config.toml
model = "self-supervised image encoder"
dataset = "fractals drawn by 1,000 iterated function systems, in grey"
train_examples = 295000
image_size = 48
crop_scale_min = 0.4
horizontal_flip = true
color_jitter = 0.6
method = "byol"
arch = "preact_resnet"
norm = "batchnorm"
activation = "silu"
drop_path = 0.05
depths = [5, 5, 5]
kernel_size = 3
stem = "deep"
avg_pool_shortcut = false
widths = [48, 96, 192]
projector_hidden = 1024
projector_out = 128
projector_hidden_layers = 2
target_momentum = 0.996
init = "torch_default"
residual_init = "none"
optimizer = "adamw"
lr = 0.0012
beta1 = 0.9
beta2 = 0.999
eps = 1e-06
grad_clip = 1.0
gradient_centralization = true
ema_decay = 0.99
steps = 11900
batch_size = 128
epochs = 5.2
lr_schedule = "constant"
warmup_steps = 590
weight_decay = 0.3
Rows from block 10, named by matrix and row number. Rows with one number belong to one channel. Each number is 128 + 24 x the weight over its row's rms, rounded and kept within 0 to 255. All counts start at 0. Numbers have three digits each.
# convs0: first 3x3 conv, stride 2 (model.blocks.10.convs.0.weight, 192x96x3x3), inputs 63-71, a 3x3 kernel for each
# convs1: second 3x3 conv (model.blocks.10.convs.1.weight, 192x192x3x3, transposed), outputs 63-71, a 3x3 kernel for each
convs0.109:120142131122138132123139123128132133126134136129135142123118131091099113133131134095086100104105105106105109101102111106110114111122118129109134129133134127123132112115120105125120115125126134141125126138138136130129108144129114143135123137133
convs0.110:131151149121173115089160088118170104134135143109074108129075105123071072134092077099104080112119096088115088104124093119140117097136103172173171160182157178216171099080099099106098120104097134127135116154119128119133099142156094112140077086146
convs0.111:141115136132100136147104155132151145132159151126144139121121132098112123109091109103069076093079067086068071102094090090091079066058060149149165139135135143118135132118134126105117126106119127131124120116128122119126139128134129125113143125126
convs0.112:153147133149132124154131146147142150124144142123133139116109123098107119129110123111082076082059053090068064124118118103100096087068076152164175155153159147134150125112128123109122122104119130144129127125132123137135130137139134129118145141132
convs0.113:171158177084123142125153155113102139191173205156136163087103071101141119097112101083096100130145143114131130112116121133144149104114123224176226183155173186141172078098084081116095114143121161146137153135154120137130170152158133120128110119132
convs0.114:125168117147164111145165135140164127103135136062105104122088102134096079116098053090104102092129126080126120090088080109125113094109102172168167159200162167183157108121141100112102086085078160153137157160114158145116154127131154137091163163136
convs0.115:134135123136143135122129136125143118140148146118149114142132139124114103127107092099096088105109092105091092113094104118098099125102111132126148130113115146117132139130139146115125136118122140144149152169151138142150148133142141148143129142144
convs0.116:120136113195182152131107145127096146096119134072134098109104126096100107155118150100106112139132132143128126090081080136123113137118111161137145175160164148135138129131126142126110122112107155124157158136144146106141082092123103097140127129161
convs0.117:140122137150102148157118168130157116120162114117159092140122154114110139137111130099049058077017023090040047098068075081053055082049066155142156144124120145111122129111136118098122116090122142159142156159153140146140148153160157155153161162152
convs0.118:141136128144142130146153137161130148169131172141114139152122120141130128118116135147141146141136149146148153127129128133138137133138135166140153153134131147135141074080081061084078078087080146135144121144143140151140159140142140150127144133141
convs0.119:125125127148153132130133124139149117101127093112124111138123138141142140152148129121114123105098109119117122119108119108101116128118131137139116141143129138154127132147144149147145150153139172205178197234202182217179155161166168161175166178174
convs0.120:111115082139133102134126134114115132110104138113117142158133148120120116127109130093105099097108104089099098123141127129139132114129119167157164161166149145150130145134122136119093132116104096057092084044074091068120099100124117083119118116144
convs0.121:115119088098112110123085106087119112116125101104131111136152166123123151101093107149121126133101102120117105111088090119090091129110115107089089152135103130137111119128144107107135108102122148161158163170169152148144148122141159147131172138135
convs0.122:148144148131146139119113150130132102131129103143118086107131144101120147199157120108096138094090131116113135105079119070089116087093123187167134192171143171164139136125124163146132168151125096101109093124117101135127113130152108102107122106097
convs0.123:141087115133096175139123138137127120119154088115161083187142143186100128152106171132099083155098060151114098117127103133118083128124121140117102151095115157105141136127156099074144109093146150093114111119114142138129134106094108135122102153114
convs0.124:147163151160169165131145137164138118138137108122121075139157156148134147161160143128097133110090118132112137096100130085099121091091122161153120140104119146088089128133123133131120140131121104101095103113098104129106112121127133147141131147126
convs0.125:120160094122159072120151088073160099086135131079113133107091129086066061121090052116140115104131125081123111136156122137152138117154132167168156162188173165205176093076087086093048110090051132138139118132107149117131127130146147120147133139169
convs0.126:133106121103090124078068064128136137122131112108151105147162147158142154175153154138141138134138128113104105155161153111115107094096095165147154143101143109122110084079064145139151193185192115114120125129145106149149145133148126112133138085107
convs0.127:154131122157115130139127129129149145108145118125141112137116141129088127136099129170137131120045044102024045164154138130103074101057045186183203175158156172139146127112137129115133119099131139174140142153149119152155130151145152155159156151146
convs0.128:142152116132145130145161132161109139159119143133100118129141090142161132109144136097115112115132139124146142095107106115133126125142136191162166172149125167148135120130135120137152124136145169146146162176165145148146167152132138150113124146122
convs0.129:106140161131149177081124141136165125139165139134158132103092102117090101123107092116115110126126113128119117133124118133115111133121121129130155124098120118109115132112123133106102133122120120116137109135137106116125137131133137143148122122133
convs0.130:110094113124095144136102153117146128098147103122142096144126132121099123133112135160086109108041057119053084132097093098072056085045063156148155152138141156126142129118131125112119126110127141129137130123140128133131154126127146143130171152143
convs0.131:136145150152147132127147117153181143095150114104123129097081150092091141140133139144114118078037068088063080137115117113098110113100113160160160159159168148167164111109135127126135129116124141174155152193160161187165156176180171167161160170162
convs0.132:105134150138159128115159123123132095072098110071107121120113122092118115121132138136145141123149152126158141110100113121123143151148154124130115141173170174206180098092098106109102124114108128171184163192166158160155121132133096120122109167157
convs0.133:127131095136093148141118170118121128108150106112184099149150152131098147143121158133127120108069072109064090151146136112073072096041069139114123122074087124060086114101115123089131125092138149171159142178173130181163146162138132149136146174140
convs0.134:182141115185158107172172092093153137076160128058144108157108088194126113164107135121108087116113090097105101112125098115122092106124114153124172149154172159137172139110125144107091139099087130110127145085099149104128149128143166131148138136159
convs0.135:103097075125124119147111145127133128094132080091151076120124115123131159130121151120105106139114110148137138111090091102069078124105123071073065114081091089072085136144135155137154153149147112114129137152180150137133134104123134102122161114141
convs0.136:137127140110108138101094118110162116097154101108147126131146129129165157187197172116104159088093141127123156106095135076099118093093131159149129174153136164152136143136143178154168169164161140115107148149153141165150160147132134148119126153138
convs0.137:107120073138117092129104104112112137114087142113102131156135146129134123129114122092109108099117118089112111120144136128142151119141135162160152144156138123141117134126109141127095144139103113102112107059099130095136120125120141094124136122146
convs0.138:165154135168145126176168139144137122125138142109130133157130142127125107116093105096096099109088077108091084110124132130125130128127123156147171145137154152133158119115122111113112110096105158182152195227177192201174165178174178184168161179166
convs0.139:142151102164165127150139128114127140099111135108119134135139145133133124149135124091099097081094096074082087115115119112112119098096103153154161154165169145161147133126122151130116142127111122112120103096099118124130133114113146090112125130129
convs0.140:139149129167154138153161138144129137126102138106095112160121121150124119124103131123115121114113127126130137115117120123127133132136137158151149152149133146141130103094106110115103118110103147175174155181172164185166156153142142160139144160158
convs0.141:144156105154155111159158140135140154118141150115137157116103114109081086091067079115089076096055033086044035133128121131108086112080070092107128111126128121119144132119137143114131140108128129096110082070086097091099128099108115081089107089103
convs0.142:157143145156133125149131138153158142128154142122134147110112129101105114117097108112101092088081070096090082123123127112117120099095100148162169150155159145142150122111127125110124128109122133150131127125125125133132137141148133124117137133131
convs0.143:146154164144140148141140148111105130128115142126092101129135112133149110142130107074098110085101113090099110100103122107110124115114126161170170126124144150149140121118135133132130120121125132134122122132131127134132160149139155143157126129144
convs0.144:123124149120109146122110147117139111127158129131154124134110118143145138123133150076085089101095099123123117100097105116112117135126131140150133138140138134153129128132148127125149109112129130120130146119127134131137161129130161124140147141145
convs0.145:150140096147148116111129125104143085100156104103174103135141102169121107146097101106095087130113098137120113080115104098128104109123110122129172123148169144120172144112106160118104165105100150092091124124114113111109111095118103119132095137140
convs0.146:135137082167160151151131135145140149131153141130163128110089105115091113126094126119120121107059060117070071138132126123083083129083085129123145112117119095084106138146156125108139125109143151132122142152154141160161114114118139125142132147132
convs0.147:134142085146153111162159159138119150114125138116132146100105106089081091092099104111084079072028036066008026131127120112089077084040056106113134116117129129113151140128134153131144146132138126102122094083100117112121107087107102082089121100114
convs0.148:151145109147153115127136124098113132112127157076101124133118089137133117122095087112110104128132136123134130109115104133145131136145127162144163167127137163145148161137126148111095164124114148132156147172164137149141156154165130186171122170152
convs0.149:110097105126106139137109159111157134104158119119149106153134132127106118130115114152101123106075091110078109114094084079078060068041062162150161148145149143113139140125140135114121131111121144137142140119136118114109143118113137129112167141133
convs0.150:097127158126115193120109144118135143118150146116138127121102126109105152119139176108096099130119104121114110114098100120096095115109108121103128089083092110092112108108121090105097101112126083088095081068105097097105134129120174134139158137121
convs0.151:129101112152110128174163151095131135083142151072140149132122131134104121109098124107098070096120097059089084126115098126133106089102085157127173152158163176143170126116138118106122113097121148130121149138109134108113124149136162156125166158142
convs0.152:140134115181206176164182157175112111163092122178087131092094131104082097145100113139121077171140092159119085124121112132130121113109111134126125105095107101102123161150166131125154123127129111101148131138141129115156109124148132144166145136171
convs0.153:140120120133106134143113144145142137133145114135138098154153153136134135144130123133067099090028045102041065100070078063051040058025046158150163152133135147110124130120122143123128146128132138141135141149143126137133149137147149156144154148144
convs0.154:137144151147154128127163089139204109111159104114117109113087119104093106162135110113100104096094097089116109098105092098121113093132116139126116143171157154210178106081119119101107147112092112146128105162135142149148117146146114114136101099136
convs0.155:128123134167167162147153132135108124117096117117094125128120164098147155103137158118070083138088096136111112130101113139116118150130133098101107119118134124134145122134150119132151121128136152188188178222197155191177178173179190189185161188174
convs0.156:182163116161176142122131129112138149086096122083118121118135082126137090177193150085120140052117150048097132103124144076116141063083120115116137104091139122105114144142125176157150178181171146126129142144099138155120133110104142141077144151104
convs0.157:123103133115083136111079119151144106158152116131146081127137139138129106124101097117078077123090071125079069103076072104091070099087070130114126122111102152127123127118120156128139153141149126149142130141120136109139148135165111146143103099136
convs0.158:150086133156109138138085136086149116078134121056122123097145134109127116134073091122121097116118104092109097129136109131136115118146108165139135160169135195201134147142116142108088139098097146119115132134124175107138090128129098138135130132157
convs0.159:133110093145116124114116138143148142137134099172145099173149135152133136118103103151127125147111113154127148153129137131091095132106131183161170157119123144121107136138129158138133159139125170203178193227198168199157161176149165168170141156147
convs0.160:126134120126145133108125135126139139131143156116141128138127134123106097122084084111116105123129109123109107132119123144123117143128130124123146133110110147126134140125134148113114139114113125140152138174164135135154137132154123146163116140164
convs0.161:134146118172177125133151121127172130096139115116126127131106119143125108163125086105098098083083087081091095115105101107106103097096100169166157171184169167185159127125132149140125147134115164176161164192158164183156144144154152140152153152156
convs0.162:149144130147132129133136122106128080101133111108139110130107102126111121134116126095115104096109106107125112147131132139130138138136132159149147137150128155149136105106119084095108090095113138137122148128101139112113164141128149123123156156117
convs0.163:131132134144139149127123127128141133102128131104123133087076110072077126088107147124120109102074069110092084146131125149117124159134131118135130111119122120142129120126138114112131114111130152140135135150133145140142145136138147133141145159152
convs0.164:145118128135136168088097123124114133123138136110158140164160118137068054110072104095137153133124124154098075115130138131124113144122115122124110113120125088117128171136123135098114084095137116131123118113106116105116123122113089121133099114139
convs0.165:117095117121103148126085158126160139133161133145151124147122134128114115109121111157116125140114105139114116131104081108092061111083075139135151125124129118097117143132149141115122136114117138130143126116140106120122155116115158133126158131135
convs0.166:130142124142145136145133120131125130112126131112124132093070097074073119086093139109100089099066057110092079138124120148116119158137129106121123101116113120142129115119129105107123103097121146114126121134123133113122137125139140123136133144143
convs0.167:111109095147106117132113140139128145140110157126120141161131145128128131123107142108110116102104116107111120127141132127136137123136132170150141149136118132117113122118106108106069115110089101076113087057107095094124121129131131115124132134143
convs0.168:116137125119138134114137119125134128129135137134141141123123131100104117136133133093087103099104107098101109095100110099107112100115115128100127123121123122111123121125125119136127127137136126135120124140139139129128100142123101142128116135126
convs0.169:135143144118131171102116123140103144136125125138164127111088096100066125128131166134110116106057072126063074125102099101058059115071080148127127114105102126110115111104101130125158134146176122134143117120120109114122107112133121119145115110118
convs0.170:123114088123152103105128096098082131117080133125080158156161117157157112137131094129126132115124127138140151125115140108124134117111135176167170173161179167162164152165140190171166184185155131129138120119137109122104129108125113098100117106112
convs0.171:131137081148166150150172161133092130150132134171174140151167149052065099058054113119134124095090101081030067157168150140125120108063079123141133097127105101093117123117130110098124116113143135133152073088099097107142073079142087094132084110121
convs0.172:147132123134118123156119152137134143135143145129140126136139145116134133132123121106070084087073065092075078103093098079082076067053064149144168146135143141108135135126132138115126136116121126137123130138134125135137129128131134142116139139129
convs0.173:123092075168171192146149127137109134162151152184164165154150139109083096083078126114123128111101116116093117121135135114124122108116124167144157107112105116098128133133145098090130070066114158111123132140124105111103129093113147152134125132104
convs0.174:137097109142115150136092124164127125146121073163114068138134147122102130134131159175097107169078062181101097155111104133091060130087088124138117135096098142116097130133147141129143147143151116092111100106128096126140138106119137146151136145143
convs0.175:157119135180129155148132136094117112093153127060153104153113109166077058156057092108116067119135090104106069115113094124119094121127101165112127157109112178108148137101111128099092123072108152133133162138131138128148157157144157174137150185165
convs0.176:133147091135111128142144139139101147131131150129154143129150136115118148130105140109121121103108106081066073132157145118134113069051051135126149125118129105082107083085087113092113138099125161148156131151143161165170137142154107124149104130123
convs0.177:119138128140132163126157158100141131106159140111144101160151141126134112135105123095103116114104112109109102128134148137138149142142141152142144137135157143124152066022053049056026078003021106126117095131125093132117158204181151191200141207189
convs0.178:141160115108155090136137133145117165134051156120064143122127146077083130060106145101134111112135110115124109122130108117124097109097084142168131141153116143135129124138161105118157087123142130118131150122118137135166145101105133097075139126123
convs0.179:163153117155136113106120102119133111119123150114105154124139132121115107122100092124124123124132110130135123118124142138148155139157149125122127115109111115111113127127129137128129155142127127139127115112111117111128147124125112107119109111122
convs0.180:146116118124110141089113081139140138129142115118140110174174162187129156152132144143136136121096075109079072133151132098112083094105088167151153142117131113107101111108098139123152167148166112111110117135136117148145145134148141124167123108129
convs0.181:143122130139110135150107148136150143128155136129146125114109130092096128119103127114056063083035034083037047113089088087075061066042051150150164144136137147120138134121143127106130128109129124129126114113124115123130132124130135134120146133127
convs0.182:112128099171146115125132110114140127121154157125147152113113112121136097151129100123106126128122122127124128115090108134118122127106114180166171163153155154131131137150149175160164160160148154164146172151162132146144138132137121108116127126134
convs0.183:151141103143157109143136111104099117102097132074079116121132096129129103127116074125127117133132128111120111118125112131136122126131119109138126118127133125148133160146137158137126158142126161136143168160150160144134157112125141141133134119113
convs0.184:156158114128120108136116133120110134102123127090151123151159165139132135158142139129130119117124122094101108136155132117132124084085092174151179155136152126098114116113104128117110125102109164161137149131129127159146116124148121111110132127102
convs0.185:109146139138170163104158127144139114150139126146139117122114124120105101120123091112080099097089104100090108097086095104095106114112125120099116115103101126090091133128130157147138154150141127128144132149135114141120143135139145154131139150126
convs0.186:119112100135123107158149134118118130107137132093134117114096071102095101099111134073093100096116120097126139090099088075091082084104119113093108126122114117116124132129136142131150134134150105092139082078117123079117121091093110090093149115107
convs1.109:134132126128128125127128118113109149124128140139139126138127128130104119122092111122110137133136124136143129132130127131126126131130128131119114137115117130117121138142147132135139129134132139139137144140145143145142124128138138135146147144145
convs1.110:105178096123158129108138122089106110119100146133131157157116147134102156154133149130140168144127159106107120138138149115113156120111130116124110117139121141144115124169144103145126119149125125148136116131150129141139109154154144153177139161185
convs1.111:089136086122153131106132112098102152105141142146142099121105103117080065096079083099109128137137131098105105137136131139146137123136133098133117138149128121142119112152159097126142092119121153169141186202169161170138135152139126122147165148145
convs1.112:098130088121153128100135107110117155119144133147138100132111123128062114114076120108113131143144117125133104142139130138141137130140133106135123125126125116129119129160154117144143121151130147162149166168169150154140143151145123119136155128140
convs1.113:092107081096138128129155162125101101100103138131134125128115114135111123155134135112108118118137151137130128154172146153176146140158144137128137151147136145131140097111106077093072106109101115136124136160132115127115107157123154203167098154110
convs1.114:127146120149112121137156136114099089132113133123145155133131126139170159166199169125148143152133174101119113156148150157156163163152150096097108086116113107121115143135123141138123148151143121115119117116109123120122138154162136149147113155148
convs1.115:093120074121132109089113101080081130074128147130144118128100082104121072079093081146155157133155152071096096122118116115128117105110117118127116134144131140130116117134138107109123088071084142138133148159141145145138119134134113114145160157157
convs1.116:106100116122120131138168131145158121154146126172165107122072091112075100162131148110107132159164131156167097132124117145142136168197163094107099134133130128158126114112102109116102093132104125135142147150162143162138092094078168203134148169142
convs1.117:091128078123135124098113103098098168124158150171155097132118117126109113101081115135142157140143143126144125152154144151163161142157154112142116130144118120124100121161156113138148100133116139151133162169160151155133150151155113087130179147169
convs1.118:164142135133132124144147140132132102119102101099088126095120116100113112100120111109120110102071116130095128145149150130137141141144154189175183168155170183179194113071056121096064131106088079084086084107088092096090095110098126149135094105085
convs1.119:148135125130129122128124118124118145141125134144142106151135150156113162176128165113118147113140110137154136165174167177171183181181172117119124122105122117105118152165156147164154136184157123118143106081135123118144144136150116099110124111134
convs1.120:111126129150145141149156135182188131169139121127120172115104127107087112109100105129131125143138136113109130137118127121080102139109123136115132148118137152134149108107114108113118129125137076073088047032055073057092152133137131158156124147137
convs1.121:154176163148107122120107125094126108110153131135143121172156149178213167162186174199201177126146157114125097133127129128141139131113126096111105075110111082075088145162134129149137120129123121127137115135128123124133138126131100067092159179125
convs1.122:116133136155142120127124125177111115145120151114158119126134103149153094121111095156174140158159111163183167145152138155148126143134118185127153173146118199146103103126143105117142086114144119125121145125121138132116151148140143130153154125155
convs1.123:126143122141133135092123117098137156137141113170096102145133140133130135122117136092077140152123119161175139127133152108114160122141171101137107126163124069135098110123141084110142105118109098138122118152142128148115131107160080049102126085131
convs1.124:155166146154152150127148143123078166112118139143134100104121119078115120075090116109120105152124103143157137125107128106114136132125140147119106119137118110110098110099114122101132117122128131130112129145140120126108125132169096066133172134194
convs1.125:120166120161153129120150121122125113124102156113124191151126144124104134155155155146142178132098176095101134141126134129101120140129137092111108114134131100147128147155153134135134144134149088093104083084103107113128138137149141169182130151161
convs1.126:129159139127136113124128119120146148126134057116103116122107124116128124115121113080056072124116085133129132156153159142143154149135146130124113098101101089075101116106126116112119132142122122117113101105111102103102131098141100102121129152163
convs1.127:115165111161165111129122099100130163152181091164109069137124150148112146145127170119125137163148121138116114168159141175175177160168158133150124164169137127129111101127130106131137127168129141151131152148130129118100184152177113070108169122141
convs1.128:139127128129122119141150141123101098109087094107112135122152145132158155142167159118114107112088125107100114140140139132124130142126143169128162136100123154108146144088091144092069158119099075086098067084083080079083104137117150197168096161126
convs1.129:123144119148139130114123119098083140081118151116135121137132095127147083104127107136145145122130151076084104090064073073064061069054074120122106145147129158133124102107129101083121080046086128125127134144128126134129137134154113103145156146147
convs1.130:116161134148158142135132128105122180140171137173148080124122125138128111124114132127135133154142131139146141166164146184186171159171156119142138133154138093118104095143148085129148092147139146160133176190152146149120168171173128090125188157166
convs1.131:126158124125146144112122108123099167124139141156144089137103140134047124148098145088083113153152104132137109166169161164166170161165143125138128131118120125133112117157153115157146123184149136144149132122148130138133139139147128110127158123147
convs1.132:135149136147130155129176156116091138102119121143146130171114157154098127147148181119102133174183137124142129146121137134115104131121101132124126143122136131142123135116104141142105125165135110102130108104142105136141128144146150151129143131124
convs1.133:113138113136139107122122109113123143152178106150134106172189162215226215182171198157150158130140131130134145157161149135144156132121141132153111115152121081081093135151152126145167131164153122131120128130121135121121174140195071008086124108145
convs1.134:115122133138121145121138141155153131142144140132121171108118103108139105107142096105115155129155183132137144115115126121090124140146141122155148142175174124169151128118131115117133114112121113122126094102111115127123158099156123099132127103133
convs1.135:147147137118126092116102101094131139149175131141147093138151141175169181169124166192189183101102103131133121128139123130112129137116128134140146102105102113090109173183170153163178125148149129142148130124148141132146150131146108068094130137129
convs1.136:130121145134132137134137126153100144113103122105142102120115108137110053109085071118117115126142109165189186162170164182184174167184180133127151132126115114111104094123149101121144090131144127127119156144138147151130107125129121131129144128139
convs1.137:133125125136117112138136107177167108154127123118124166112093127095065099118095113123126105135140130115113126136114138117066107145107126148128151146123143152129144113097104115102108132118136064053094034010069062062115137131123155178159105137125
convs1.138:065089061092131118072105090091073114111125141139137118138105114104076117107081106102114120134156119094113080146155149143162155133150146102136135109121132128144130136153145121133128116129117145138136148144150148141140089114109107117128125120134
convs1.139:131120129130116112132120098171176141165131120141137144122121148132097145157131150132130128147153121137136127133125139125096126139113123140126128147134137132119108118110122123122134139152154091091127064029100078070116140112136116096108110109125
convs1.140:190149155154115121170150149135136107128101090105089126105143136112148137124152137119134118122106141128101127144139150136122135149135151189157183146120158166145187112058060123081065143113098076075087065074070082081084093109097125155144087117090
convs1.141:110136117123136122106114098118145135139141126139133130133129140143097128144132139108099111134128122112105108119110119113087109121111111124146124146145130113139117138157173132159173146180175124128133125111124127125124144118133113097119131105125
convs1.142:103133091120148129103134115117114145111129130133128102141116127139054107128094119092098126145152124114122101138135129131135130122133128097124114125115120117133127132162163118148144119151133149160149164162166151159148123132127118120135149128140
convs1.143:134123120130127121122095089161120109141109136114139119117100100117124077110107096150144115115115111150117136131129124137135131146130137135117143135140131155143120073092107089083106070081116126125136146122128135111118130134148163136140176145157
convs1.144:145127142134111142126108128135126148130132135138132120118113115125121120119113129162156151114115131139130131127125128128129136135132130152148153140149129139134134107125112115122121107125113124136129133130131125120124141145134146139123162158166
convs1.145:109131100116145122088105096089120108156113116145104144166168138156192186135181169165151186147145151141127138121125122089068144117097140133145120132133118144160131135156159110129127093118117137146141114103146118114129125121189140087151137123179
convs1.146:147149114145140127118131113108142140153155104143116096144116142157116181171113185130107154130139110116113097131123119119093128137123131084145110131146139112127116145147146145147156122143116122128137118084131134119125137102135102086098118108124
convs1.147:094123097106143112102122089110138143138152119140143121132124132153101132146114136120122121133134106122122110132129127128108123131121119129146127141143130115131114140171177136178182150205189132138142139129143134131132160140156114088111129107122
convs1.148:098114083128130098125147097137125083117109120110101146140143127125164127125177131117131103135147155132124117163153132156140110147139140110110157110112151144148184111086064090077032088044051099098103112135084112112095120129107140178146090134093
convs1.149:119153139136147144129131129111120168146165138164142082119119113134136108114105114136146146145129135140146145154163144176186175157170161109135135121153139092117102097134138092122140087121123153174136184209159146152121156168168123097132185171177
convs1.150:125158131145149177129151160107107181113144166159149121136141121133143099119127126103094082124095136109120120104073104096073089111095115113119105133153130113105108101103135091077140091097138108114106123147115114136110174137171112066110155138129
convs1.151:074113100137124126094111108108116114127132133127123166129137136134162154132175156144143161137136177091107120135131139141121135141144145120145130140172166122151148150160161144152158143153162123122126126121108122127119190127168124073077146100120
convs1.152:106124113121167174090130127069103144075129148148126117153126145119096140128109126116135114162152087132156102109104115103112121123117112120128126120138149136156116112142138107136143115140125125135147124147175128126132126155163117098117137105131
convs1.153:097131097117136108103114093084098165124151134158148083103102092103117089077071079114123125130127110134147128162166155170184180161177172122129126127142127105111104117146153114132148103130123143152133169188162149157129121135147101092135174163180
convs1.154:122181109125151121113144099114095119108075137122137123141126145147097139155128144112112153140141145126130120145131154136111143137127130108120113115119110121117083135168166121150141127168149119130145112102148130144148126129155129109145133121164
convs1.155:117121122128150150103125135077073124087114147144145118154128143112120157133107157134135121132136096141173123154156143153167153159161143107106128099107123119123114143161135132146136136155131124124139113115146129119135130141123141115100143112110
convs1.156:095108117126140128129144133170141171163147136145177156112129123113130102110114087093126139124153126134146145154142141139129137136108132144114119118123137118110146117100133126111135104129160123094103110083108108112116159153150133116113134131123
convs1.157:091134066115114084109123107073076129063111135138142123127089102110113061080109084126132155158157148071086090142127143135146137119138138110113101138134127133133124134163169128143142112121111142135139144155145147162143106109127122123151152146165
convs1.158:107127101161121098108109092110131102138100131133097173156169182151145124164181159118099170129132193116132134142121144143096115129145161105118103137124131078139154128133156122128134135135146092078096098066074113114122151108123094130119110104123
convs1.159:153157121189161081134104093107126153136169111142122079149185129185197139157166152114133101112122101151145158149157133186188167172177173135130139162161157110120147117138139116142162118148153147123112156128107122085090170165169074055121143135134
convs1.160:088120070123139106091121100064075124060129144120140115138113096119126071095112089139149153137167155073087090117109108110115103095096105114125108146148133150137127113136141099109122080071092147139141154159144144145143124128130113103131144135131
convs1.161:128129108124131113119123090135138137162118132153145114141123146146087161173126163113125159134146127144152133163179182182183210188195184096123117120131139111127110139166156125165145126196153123127144120102148129131145127131152115105127138130160
convs1.162:141127129160133168136148170136129152130137138147129131164143159146110175155146177133119143148138135118135110115104116099099112104112118092129127108129149123148161118123111111111103113122099126140136126136146129139141132137141091109144121112167
convs1.163:167149152150115144135121149121134172135153127156132116161132168164088162185151181119081131142139109126122098126115124115098115125116113123136129143121137113127132120132136115135134119159135120131143108079132117119136139112128096095108129097136
convs1.164:156153143132103145164165145139146156156126107176134136112058128088111082107114093147134171187151141116115089097077122094074116110119136043095095103154178090110108088104140094100117100120098109129142137156169146182162089098126178161144139119132
convs1.165:137166138146151144118127126086110166123162141152139079122136108139166101107122113122139136115100136123121136132129119145150145140136144102117112121150126091103089103120130098104141081082113145155126166189134134133114150157163092054113170167156
convs1.166:165145146153119141132124144122137170137155139162144134156137168160098168180144180140102145132127110128121089121103109104079101114099100133148138143132142116129137126133133121133137121147133122133141109084129118114132156128144103091117134093130
convs1.167:147129131143126127153152133169170113153128114114106161096101111091094099085094089121125107122111128129112133148136145133106125150136149180149169159122151181154184092070065098089074117097100062056072044060059066065088123122104138173158108138111
convs1.168:131132119125126118121122112100096144115122135134136121132126124127115119115097106123113139130130122129133123129128126125123122123123123136122118143124119140122128135139145128128134124124124140140136145143145145147142105119131125132145137146145
convs1.169:141140132157143144162175151124125202119162118168152114109070085094099059081079093105092106161130107139157136140122136136133143133129130155122111156149124153123116097097111127119130121138101122128127132140139129145115147131172131132146144124149
convs1.170:123130126096125094108148110155152149110111117098120103134107116166081109153093121102123129118144100138154117146151140155157141155166144132124149149131157138142166122152154120152152123155146147145139151137134144138131150169153124145140148152139
convs1.171:135150110170171139151191133151166138164164086152152139128093112147120127138122131158153144157178132092096082115083111103054089124092114122119084155167158141126111121123118117135137127155140104093110121080109123115115146107141098075102123113112
convs1.172:090122082112141115089121097086092140104135135136137100104087081094091081068059072118127128123120109106122105138140135135148144130137139113128124123138127117122112125144144117125136107112112155166144177192171161163142121146147111109138157150154
convs1.173:153157140175162167137153134144144153131135125154123123103104101146151113127140128103103099143140135104111111097086110099082118134126138040073052144183178095117096097109108105117137109113111123126116149147156117128119123102123078069079130131136
convs1.174:151179140167157128138138129091127192113155127169138072118122130105127106094113132105111101154125100163162150146112126136124134144134142132118112127139120071090084093109112090106128103133121132145135152165150128130116152154180093057114178134163
convs1.175:075107109124107125083117128085112106113113125144105167157164154128185148126177158123106143165145165096125119126121148117093119116132131091131142093155175099153140151145164133123142141126125096111126114137116143152126167109139112104111115087120
convs1.176:094130094123158120075136062125143101156142092115117115160158156207191198156151146108102117126128105132136128139135144116103132123124139107160121137157124080091062130149150130153152140168157106106110140124121129123115124093121065053051084101118
convs1.177:107125131118109135106106145107093138128118138165118132136140144099139155088119145128123147128122121141153112138123130118111123129124134100146138091149154089123114115112121105085108107098109120124115130138136137133137120106115115103126161146178
convs1.178:103108115134143134168176140128152138160146097151109123152130155119135170142135156163151139178140100101122104140140136128134154116094110109106112116118146136125132100119123120159138156192148111142137106159158126141131113168155122151092086123093
convs1.179:096145101108151114106149127113105112076093119091111109178136145183080126163129128077078117130154107085088084112108111099113098087106103085115105138133133103134122124147147113143133117146129148153139157159149139151137071103095095132130124131123
convs1.180:138168139136140135121112103088130153126134077128084080105064103109117117110103104074047084130115093124143119133138145122128152139139156122127106104117109078075092104115131118120128117133099132143142112127139119140123101075138112118138138169181
convs1.181:099150095133160135111142113102107170110148144159151093121100106119079078097073101109118132147136127117123112142134128142143139131140135107139118141156130117136110108149156097128148099133126143161135174188163150158127158169164126108143177145152
convs1.182:115113106110128100110139093144131115133120114135127078123092110147053100145093105092110139144149100141143120153167163189195181187222188092124134147146155134158136120148144107150134103153130136143132165159149151158133066098065123172128136154127
convs1.183:096124100134127120100112082141131076134104122117112146161151135140159130131172119142147105153119129111106109160141147144119116139119121104111160101109154125123146117103118116109104104082100105094109108116091115110095125135129112131128089107103
convs1.184:097124110121165132143168125130145134160151074135122148144149150158175185161162158147147166129139121120112090156162146132129148123108133131134116115122125120114127132120116137139127147167151120116117100089112107092111169129187100044093097097120
convs1.185:149160139156133123124111124091075144097124139133141114109130101114177119096142112133143145111109131084096109112104107100112100098096105139122131142145130146124127114111131122096123108074097124122121125135121124126119091114137098107158152160175
convs1.186:119137136101128134127107101099127115134152111111135115122144130177196160161180157153149138125107122139118139120111114130067099142112125111134144116125131116100125144145160131130147117133149142144154141125136133132144168118152135087112114137157